{"train_examples": 90422, "activation": "swiglu", "qk_norm": false, "patch_size": [2, 2], "beta2": 0.95, "beta1": 0.9, "lr_schedule": "linear", "final_lr_fraction": 0, "weight_decay": 0.05}
Rows from block 8 of a small class-conditioned image diffusion model, named by matrix and row number. Rows with one number belong to one neuron. Each number is 500 + 25 x the weight over its row's rms, rounded and kept within 0 to 999. All counts start at 0. Numbers have three digits each. After the name is the row's rms in percent of the matrix's.
Before each neuron's rows are labels from the 100 images, of 14976 (inputs lightly noised), where the neuron reaches its largest size: "responds to" is what is common among them; "patch colour" is the nearest of a few named colours to the mean colour under the peak. Only what is clearly more common there than usual is listed. The data: larger renderings of crowded toy scenes. In brackets: how many of the 100.
# gate: MLP gate (model.blocks.8.mlp.gate.weight, 320x160), inputs 80-159
# fc1: MLP up (model.blocks.8.mlp.fc1.weight, 320x160), inputs 80-159
# fc2: MLP down (model.blocks.8.mlp.fc2.weight, 160x320, transposed), outputs 80-159

responds to: light from the right (74)
patch colour: pink (49)
gate.301 117:475491491493482526477498477477473469495515525465561531490486475485493497500533529506492530491516495529496497465491470467512529529535547473502494492445518460520514432530512497494467540488548469511505532461459454526470479501499540521523477493
fc1.301 102:514508475504507486485510514519505450541520516498506550484529479500482505557499498476460571481461445478472478494532519514460517517482519482483525489478535478495503460553507481525510525488514513477518519483483469474503453519477471543533493492
fc2.301 110:512518484529500470479513537526491541511498461556497555469488467512447508507525457491505507494470532527471501473493514523521507502479499497517504526480528511511513468474508545477535533528500537503491495580550506463506478503458495478486468459

responds to: light from behind the scene (64)
patch colour: black (50)
gate.11 098:476504526503518497507494523478532487467529481541514498490524549459536515498485501517491481534529527506501464475475521547505485484475525524572484545533478517565481533525480505527513474484542508492464481503524484486499517523515472526493484513
fc1.11 103:527481522497493497489496481538520489502498490505454512486483453524487523483536485491487502495519504519504534516516446479500456476507494488438499500501512499464533485515511486482496523502466501462508542500441485484503503432470511517535528461
fc2.11 100:445522465465514504504504509538494511522492484507487508531463472531444505496436487550505522469514474499548529517521492520438470489518474504541477478482510522458534510474474516434488528465522525495467515521533491502516515541491490512505502507

responds to: count: two (45)
patch colour: green (74)
gate.203 089:537522474512512495501513470496481519463488494481491475534486501477539533516459499500475493495493487515507488506486497447507506512520460474462486429474468463522470492503523486516501508496485481505479537511511536509477504508513479531542514440
fc1.203 091:516494502462497508494488464495501514528464500526476495476522533509497506497491535503507548537511508471508482481542513477517505497490496541538529493459505482535522528549492523529518462491478518555489489520487526475506469512500496501497501506
fc2.203 097:481467488485471475510506499499515532503473486520476517510507545485465496492487496492480465508484504495472510494463486487459524495555498471468527533460516501533460514475545506523486449520465535499515498462513523486465476516502512464532497455

responds to: count: two (43)
patch colour: green (50)
gate.260 124:525473504549515494503526512546525501494529451496507490508511500490520510529515462500487495489471501521467476519512505503474468472575446499510451472514501531520550532502502511489499526503485527475509532507508498496514510446484528480479478503
fc1.260 117:511472527466492525508486490478568493504510504504473498487493503468471490524506461488481508481487510536502503504480520459500492494528522446498482526481521458486536503523512491499488521498501503446491485440511541512528487521517472531477480497
fc2.260 107:511471469519525518502503512522506512456473473485513514467498488496499484494530513514519502486530493515473486469482462489493478465430476498484542547524523523502500478490463504416503489494547468468495497544524538517514530555462463472492517508

responds to: light from behind the camera (65)
patch colour: pink (61)
gate.118 085:502511524482541527496499504492496494502502499491478492527530470494473487489508516486482481508515499495490508515485525534488547537514505483441483556510497491472515502466505506524506548479497480438551485515511497500492519517524455485483549490
fc1.118 097:537516466507515515482473549486477532489511522479565517521498490489524515480511479479518457550485517492498497501488515465469496513497516498472466506536522534520514542492530479503502510512507508460465481521470518486476512519477524481508519492
fc2.118 094:515528477470515484481523503524512528474496490481495517443531511492491524531545483526534484499487533526501481511410523475444462506470477526510497483539501480476498503527504510530501504527509477480471505510457488509489513508501425513497539484

responds to: light from behind the scene (78)
patch colour: white (43); pink (43)
gate.168 126:469496475539481439502505519535527398503489482482505514513470520473501486487526506510509489482417478511529514527495522537496487469475467502485493526487522507514514516527503521453503520520517479487537498512552503534508525525485495476486491494
fc1.168 118:563534505465502521487505506450467509498511508496517500535503465503529494529472477484500523504562509532487470506498462456486492523489514518500474435471519499508514473534515516536509507482515521524517535492485493493474466452514507559504535520
fc2.168 118:455487502472508485510532482460475465506504502509496481546499498494476456538523506502494492508478508469498487462524509604541460501524475540524489545449547480517528467513458499491473552486494506528517473521496506526522471495510464463493501487

responds to: light from behind the scene (51)
patch colour: black (42)
gate.239 098:479509492508533519492500529456537494507519496497511486518499509518472497494514477498500520515562475543503496493499494497518473526524533518487525533488507459516527477564508489515488467472527516514531532504480552510480523477509484479453474489
fc1.239 103:510486490480488499484494568477479493479480522483530459492471479475476507506496491483503496530532462550520500513470486466475521481442502544495471529486500502521493495517547434430489488489508503520492515515462494499489513459503501517508493500
fc2.239 106:534490495501537506475456482503510489481511493490493495530481475473509494543483546487500507464495507465508543497534518502494520431515457512516515461512502485529505488525485532516525451497474499514474494467535563543475494463452474511466495496

responds to: light from behind the scene (97)
patch colour: purple (47)
gate.1 105:539463428479514423535495502488482480506523528509503495489484531512502445532473520517492498532492509462553510505507501459482493503510498502510537503460460490473504515543488495518473491502472501485514459501518510439424516475533487525454503503
fc1.1 109:471468504523493491531507500486490474465443508506501520511519476464513525529521495480506486505531499509496531499510507501494481501499465513518464465511500464467487451461490460514458501473536496496464515496499528531507512470496480481469502519
fc2.1 118:510495501495510467465508479513521532463528471528507487533516487487470543519492504508472477479483504490521529465485563493513532472492533464504459515492460492547486490504516539500505503534503506497507488490485516505518517485451524479493487468

responds to: green object (64)
patch colour: green (54)
gate.204 093:501514558469521513550513501501487492483517506510485480497483503512496459482545476489506485510471503510483505509516562515468475503478510477487476499538473497539513487483519464498504493482459528457473530497496457497487489480505516492482503492
fc1.204 091:521502493501466522445489501503488493499517532486529527465507493487468481483507523542525530523552511488503500508516513497496548479463492507481490508425508486468506494542493498510498471504496473490537460502498510520486482518494508502512464488
fc2.204 095:469501500470531516531482476509465521510456513528504479531532514510481521514459514508477495477519474537509464488506480544517439523507531507483487474437491479505510514520496514540541490522470538486481513450487538488486473546468528508502493514

responds to: count: six (40)
patch colour: pink (43)
gate.55 090:503520509469494485487493509459471529487487490457443538524491512493520490496484500474508491469517504508517515498516479511540496516495528445520516521506484522520545480476487502506455535432452531480519531495522498483500492483513530490557498483
fc1.55 132:478501474475515472501484545486497499472542494480387494482510520526527515490508499515492511532519451498523518513511552459559487507503503485497461500546518514532510486469512499471489546495483513492482506488492470505474510515495475537485483517
fc2.55 108:534492523482432512552474512522468491468458496607507492469507510555495486509485480542509511499493484473451491508456510532522495505504483464505525524546484512501475496482539521478494469527469501496525492499520475478512491488495494456470523525

responds to: light from the right (93)
patch colour: grey (42)
gate.288 101:463479517443487472503481499491493498446442463483532464520515552497535491534504516539486524431468481522517478517530507523440495484480526457512533502510485537492449541495493503499481481469465509510528531467541531485508489498526533453476493512
fc1.288 105:458463526476498533488499431470510504496517464497507481524550502522507486468529489533465531479489510502480496510521477499514521523481537458478512524513502516479488484449496468476531495492454510465494482483539466499483508523523516470504534514
fc2.288 092:539513494487521487486526513482511513445501492501506468477553498509512489475512539463505525523523501508455493535521487484540507479512440506566497502487488485464502478541513538503492500498481536495508482494467494502521533467478518494507500538

responds to: light from the left (84)
patch colour: cyan (28)
gate.265 098:500492508527486524474480537527489491501537532474539505502481538461499483471481516496481523513440493476555501489479485505480468515493493480503477437486494496478491519480519475452496554526466526500479554514515463527529505471517492534523499462
fc1.265 088:483506469517506514450501519474502464458487482507554497502490444503489497476483509469498502525471486511530531463512500525513534517504497486502466511497524487452508471493469461478525461543438509465509488477532500524508468542486455531553520503
fc2.265 091:538476511472526503513523462503538537480516502481490557540520516497521517518491463506520473518544500553511458518522512500496473498510487480517507487502476513472527468477486504474440482530511509509469484520497496492486507488484487514520499509

responds to: light from behind the scene (55); count: two (42)
patch colour: black (36)
gate.125 095:518468518509493459512519515513520454537465505469505503513520523477493507489482543517529522474519500510479461508480504544431485477542500502456488487507501520448537502471496498510521486508473512500542513482537509511479492541546474477505512560
fc1.125 094:492543478487509525471456485512482427524517491493499542493508468484504477515461486495501523531519535476499488529489512491473520501505477499552532491535465492514559512537483524504503457479500499492467470537552505484490483491471496508488496515
fc2.125 099:496509516491514481509504503490511539528476504563496533515493500469499496506528492482508479482466495519482495502512486465533529522516500492505443506528511470535507529529480493547499477514513474491509475485458491515501481487495518530476483486

responds to: light from behind the camera (64)
patch colour: cyan (27)
gate.156 102:501501468479517508471496490517525469510512489433529508517500511479485476503508507470510540561425499529483454491490402504493498520513501515506492462528510505507542518535497490475480494521510530542495533508455502491509483435525490470504498472
fc1.156 095:516526488452525500507459523525529498487526496517496500441475519499521483537504488511504462489549532491476479521487479477499470498493480487491498473506454499505495510432535488502506461459486509489465520522469505483499485476535497512499510528
fc2.156 101:508517522508520498483498448511488523525495512517505521529487510481484498504499537481512489527466484483516483512510469523493467523482526527475509487530487450483458469457559512532497489467520442505491515508527500464490496535495547518489489613

responds to: green object (61)
patch colour: green (56)
gate.178 092:478506509525514512516522560542491489527516496455431519514517469497479481515470493480483501500532476496490501467455500495508544488511499453494496486552471457518504449473489496496515503512499510533514466516467534479461470487517472438498481501
fc1.178 083:502480486553472465495531523520483522488521482476527447539484522519555512516498513495541507514487450524493497518484515471560481493507483469500480524507546509499543505529501474525455542472524472468487490527507503477530471515480519479501501538
fc2.178 081:501490466502457513502444512503531491482458506515521487502490511449523523463526501497452470508492459489516535479507517471531513510516499523498474475478473549551488520490499499477495528467469526503507542479513506526513506485515504534482545492

responds to: count: two (49)
patch colour: green (53)
gate.252 104:528505507437534520507474512478477511472504463510478485463485527488465483452454504503505510495465538530535490524489526503480474467495555549474469488507507495535503511501509503537501506517513497495527461492518544519544520473494475523500541497
fc1.252 098:531478520494531505494514523486518530481520516532500536457498482476497450486518499510488511503596507489485503485517500510529536529512488540454537495523509512516501515498509508513487504480457493477539508481548486494500497470478507445445460516
fc2.252 102:503515504486528481501509493513482533555533446507497497487512489524515526519556525508483497528472497489502514493532478466494514466549478500542496528525508516493504514503564439516500497505521541481504505509458505442482483479494509495474487495

responds to: light from the left (52)
patch colour: cyan (70)
gate.212 074:472518539480516520503517517518507489517475496548519531467457471445511473499506472461474499565508503509503484492497474472498530497504496487498502504533472559486511525488531502498521570465541504527513532519483481514524521491501525450498503444
fc1.212 122:528515520486529492484495560482496518494471475495541542510451500495508512517539541470494470582464524507459495496502410484510512508476504471482523508480513482477500496485507515471491512513463511504478497514513530488523487521510534498493493430
fc2.212 108:509504445479534505478527572469468468484501514453471506526421496491520491485496494492513489462506506492468484511495461505519489519476468511494517488495471526498467510494514488522511492523496515493523471533500511502522534535513458497503483565

responds to: light from the right (77)
patch colour: green (93)
gate.114 099:523478474498486530537498505481503506486532515554489474497509487492498551477454517523501485504483508499556495489497572475509549455550512493491504490485484514499498544479473515516478505518534474498513566505470543529496493491520530470450516484
fc1.114 095:489481503520494489517501522479503473480535502464495494494481507499519529492523470484514512483494528467491491522519469525486480498471474508518563523483562510566523514507500476497538485570536509508430459512515525506527479514509512485536520471
fc2.114 098:447474512521472520454505500482505494490483491492484483530490490521497519551481516542477510509517520510521458468502496506528475474522499510479503531474477477497506476483464492470486519471517513482488496523472475457510472545486425511532478471

responds to: count: two (42)
patch colour: cyan (73)
gate.152 099:483530482505528486485536553509467520526486539528505499528486407509468474484503518503515533515486503504490526514459468517525521515525488512519553537484513496474527465494493505493506501498473457504511525502463480505514533488477537486527533542
fc1.152 099:517475490489511511498511508492461491520482563547498521505521492498471478497503519492473539510510490461495483508459489508501513492530537508501508501480512489500529512519471482522472486561511499515484527474504553491488500439538515530480490495
fc2.152 101:487537503501515490485512499502479523515482513567516492485505497499569478509480453512491507525458494501508514521449496513499522515472513462483491490509474496479542478529514534501477517480502493505534546497503481501488486466484501508490495544

responds to: light from the right (53)
patch colour: purple (68)
gate.85 114:490509496468489483486493508494476506500550494529471531502519500514508483508525487509508444457479507487499479523496480472470504460488500470482476533522498520441526483472477481457499502498494555495517451509595497490498466494500521477525586479
fc1.85 104:519485490503516516510527517526528517508459498466527492489490505478481512488502466496486521565513506475506498469522487507498480545505475522504491487436534504561465534543507521527532516531495460528523517506406488498487530509490501504486454538
fc2.85 089:455518524484472486528549509480478499513487494579470469472498505479510513530508490493462546500521516491580513441445483507507498531511518527518490509441460487518485501501510499514496485479509538520482487481548501496520524510471478494516502479

responds to: count: two (51)
patch colour: red (26)
gate.149 109:516508484566560507507515506498477501488519480486485492509470495482509499544500477539485482513505476535486494505513510481492474513509483488518450463511529450522515497470483488507521499543482503452507536527504492502490521499494526550451473482
fc1.149 093:534466471506561501515535468544521518530510517523483548521478521475479545494509520437517495492503510494541491514508486476525452518479542480476439488491498481537535483495501520476478490463486474449471476505508484477495521478495463532484473495
fc2.149 097:473522498504443535487512501497469509476525510496507458538496496478476509455508468554504505514441520525546493495517537475519448452526539459517568498501480508519487511506517502521506513496527475481521529514478512526509541499490503471496495534

responds to: light from behind the scene (56)
patch colour: green (62); black (30)
gate.148 112:527431507486489510481499439549495513488524487481466467512507514526502476513508495481499559527523505508513501505491420504509503510515516477514493538507475479442498495476545490498523534462502551502487488514437492521511465465484472462519455459
fc1.148 101:491530496517513506532450524492519503512508507533517491500467514453484502529510485510490477485441471517526484511502546503493491504486465505524516511479500507547453508493486507507518447532479479508453521496549492525476514471479506551536526571
fc2.148 101:509515512525462500492475517446462525525540486469499553466490495461488519514467504494484489510492519482487534505487533521520503483504495474519521523462524479511480497502495520529476496482482536500493503443433499523500496480522469491506521490

responds to: light from the right (67)
patch colour: purple (52)
gate.235 095:533487452485492470509496534563511477529443514487540481484505504523503489472460526522466487507476464515481514493470522488442538493506504519497525514468478445473481511492531495481492513502470500479506486475491457529424498503536492485498518499
fc1.235 093:505490502488507491518500549550521495479511517496487489504480477512478537538467507533497482541527511440522506487552473509525528527508475527514494534474461448482476492464497499496474467477481502531490506499471512511457440531484498489497500425
fc2.235 103:475480492450487535521530500518517478463564508496475500491503523496478521513534498492529479534503479521523499474488533495465492486516473467496511429529503502438467530492490523505523539493490480491518532555447496458473445476508503521495499540

responds to: light from the right (62)
patch colour: grey (48)
gate.198 108:464525488467506493477499548486479479501486528511550459524474480524467478475515521478543474490527462474453510542517467489464559502520528510525456519470523473499486519496517474470528545480478451499540479534529514518521503511514492514529490492
fc1.198 103:528515527504525469541507504494488522542485503526446506511472535525477528516525492489511483512514467516489471453533464548546493503463456455478524508503523576515510518519511520477507468502496546499521543448509514482506492460512489477546522540
fc2.198 105:499518454482524483473502512523474522512492489497500519487539481452497532498497469524500522475520489503509454442492503446484531458470561495501545540503503510507514537527498478463492511464514455494482519480529493546524509511497512530508472540

responds to: light from the right (52)
patch colour: black (65)
gate.277 090:470445505496493502501556523489478535489562486488493463495507470492489523507511532452509522517470505510516481510493466468472529481541487541522472522508530476525508499517481489509549502473485515488493492468499506515510522473504516502493487460
fc1.277 100:510516479479496535529486491503479455512520544497505464509445449460504459488509499503501540507518518486489539527485485560500529495529520520528470484461477505506527509524461525473521484524519460491505506494484491504493474454501493563480468499
fc2.277 103:488532515489481500483534558512525519501477482499498469482542484469531478507490492491525515478530511505489532528416511471512512460516483497490498510473521449490497515506435461468469549497548514506449458516514537480516488485467505479479513469

responds to: light from the right (54)
patch colour: green (76)
gate.273 096:482511505525472523510509516507498463521487476499470521484508508500509496547505515496527514455483562505495513544514518493472505477525456495472509436494477481518509548473510501517478513413533515479476569518492497490506503482504504529486512534
fc1.273 105:487451454508473454485489489495532466441537501492506546485478511512524482506473503476491522515530430494527491464485455552536548487468485508503462489513503501532520485522506503486520541516495497518496506503425485507552495514450512508519487467
fc2.273 090:435479481508464507516483475505498497436427502485503494456532499493514487491491526506505551475509479486505492449483493488486521499500510510493437485515499475503476536499513497504501521450508513480537539471530496495495484519483474541510477501

responds to: light from behind the scene (53)
patch colour: green (54); black (30)
gate.43 104:527484476490540479536460486491550485534476533491497530521527471522467479489483502536508512500493531502512509505487462490482461530542506487486533532492518509512501502518525493531497466498484497508514484530447540516467519514488484529508498486
fc1.43 109:489490519467480465496496512482451491527537486533525483500479468497506502481512568495483490483480444480481473496477498504499521507472497471486473513498481534458513491444483524484493507513532514525537520493525473469551536503488518483491451538
fc2.43 110:466521473489537471493512484524527509503519493500472483510476523553508490492477506496520493448471489534461490478521489519504473466552509521499544502496529510553480484507518503535503521495521478496463508550536500532501474481535513451522503495

responds to: light from the right (68)
patch colour: brown (65)
gate.115 089:523456515502481547459545485500490526474491476569471465499512470513474503474518529457467482486505514530544476482495503504504510492489509543486482499551518496502461501470530508541487486459460504483478439481462452487501508532502503521486459471
fc1.115 095:469470496492497542493496481452486506518530485499507502480461464526489539499520515503508473490435493486526486518484522539481517507503532492484489559537518508526449483477503483575483424499473471497517438506469461473512499496528515541514565447
fc2.115 104:499469512496555468493455497472512499531507522445536457525467506537501549477516514493494508531515508526487488503464531474522471502514464459511536479566506470506506528513461539536516504473506535490555488466518478512521510502503532443466501569

responds to: light from the left (63)
patch colour: cyan (44)
gate.61 089:486475496501502495499454525470540499555476498473502515527514492537497496522491488512515551538494500507508516499473525480485517496517529502523476502484554544523466514507526494527467502467497505517515524525490527539502520471450457560466524505
fc1.61 099:493515550523500511493509495506491491499558523454485480467544569492496534531505465529488485526490519508483539502494454535504461512494473504499521472501527474457506482530520500477489496486445460514522504524541492493534495452521472444538507517
fc2.61 084:483536493512514514519534461535484507438517494522501456449485477498525519505523515481490507526520517540543530519523493529506483501523526503488508521486547524493519480489551488493493513462466531502493487475513520538484503474502462519515495516

responds to: light from behind the camera (81)
patch colour: green (47); cyan (33)
gate.248 104:501518497493486506479482540510519493521504508510530471521514480531494558517501476528526554503469507501526521495544515521492474488509535501534499499462522515490469543483505527468497494520488436500482508526542469522488499567504497520554539508
fc1.248 106:508517493480572495506521487532494525529485537500517518476492474473482472498514508513486492473488502495539466506464504529506471466532477514468516524513489484484490467488501489521512497524515570542525485490426550502510491502512510521475468478
fc2.248 107:547500485487442518501536491508517504481471464520489497523494484453519548496492512509474513494539458502520496512478482499464521589488514539455524504509522474477438501473483489465514513512527506505500513515492457478497521507427495494529506497

responds to: light from the left (75)
patch colour: cyan (28); pink (25)
gate.89 091:472500510543519484461512536512472511528455487493523505487492507492506461467514466509476496525493500497492526512496524516490499494507470466506531538490543522524443497491514470495500540498517526466488499529496523475494556460464497522469479534
fc1.89 090:483490489494494524507474473517559464517548560476514530495523482524489498487476529523515492513476514510505482474516495534498531473505510486518501506502499503489532514520464503515515523502511482509512498499489491527523510453496501522544541514
fc2.89 101:494454474522457513524491516475539487492472498491460476502511500429513540518500554504510493507505488491487452510492481507512454534514456484532532501471501481454524476464475502466490528506498453485521467473482522529499460481486501480501496559

responds to: count: two (44)
patch colour: green (81)
gate.249 091:509479509534454492482560498503490482482490554552502538494477499514498527534489527476478549495521519499530460475473504518497538543484534507495523502538483490527516504494531485508543528507509509508490549510523492527500488513559519532493499491
fc1.249 103:527504504478524453512493487515483466480500501443541458520482541508509549488464540475490497511516462519482481546490490466495510503510462471460494509512486490518477509519480511506506472516404552536501501504468504490491434474497477515515529477
fc2.249 100:512506513530509547498511499530473529468464487512465519493517498529511523484498537459521520493554482497536485492514524538425491507467515473480505489518488496482474477524508451504499497493501480464520473467463494467515501489490516518497515533

responds to: light from behind the scene (56)
patch colour: cyan (42)
gate.283 100:493460522464499473482540463513487488460517532533500472501523509464531498498495522474482502545480497496515480500558475487499555508482498455500502530556514533524529468511522509464496492476538506494490554503478490470518498517523483486462528479
fc1.283 112:499481519557509506499502507502507529542442467467500542515481488543522525489494479534484504497531525475465566512489540534522526494506510471457458533467488487459441514462530541546499497538496459482501505501563486474502488530476520545511460480
fc2.283 104:505509489488487485482477517475504512537548512540490556493476473544482494463493476486481483545515523548515539493571511446519463479493470456507514502449505517492493558499434543505493505510493513501460503508467496498505477521478476470485485464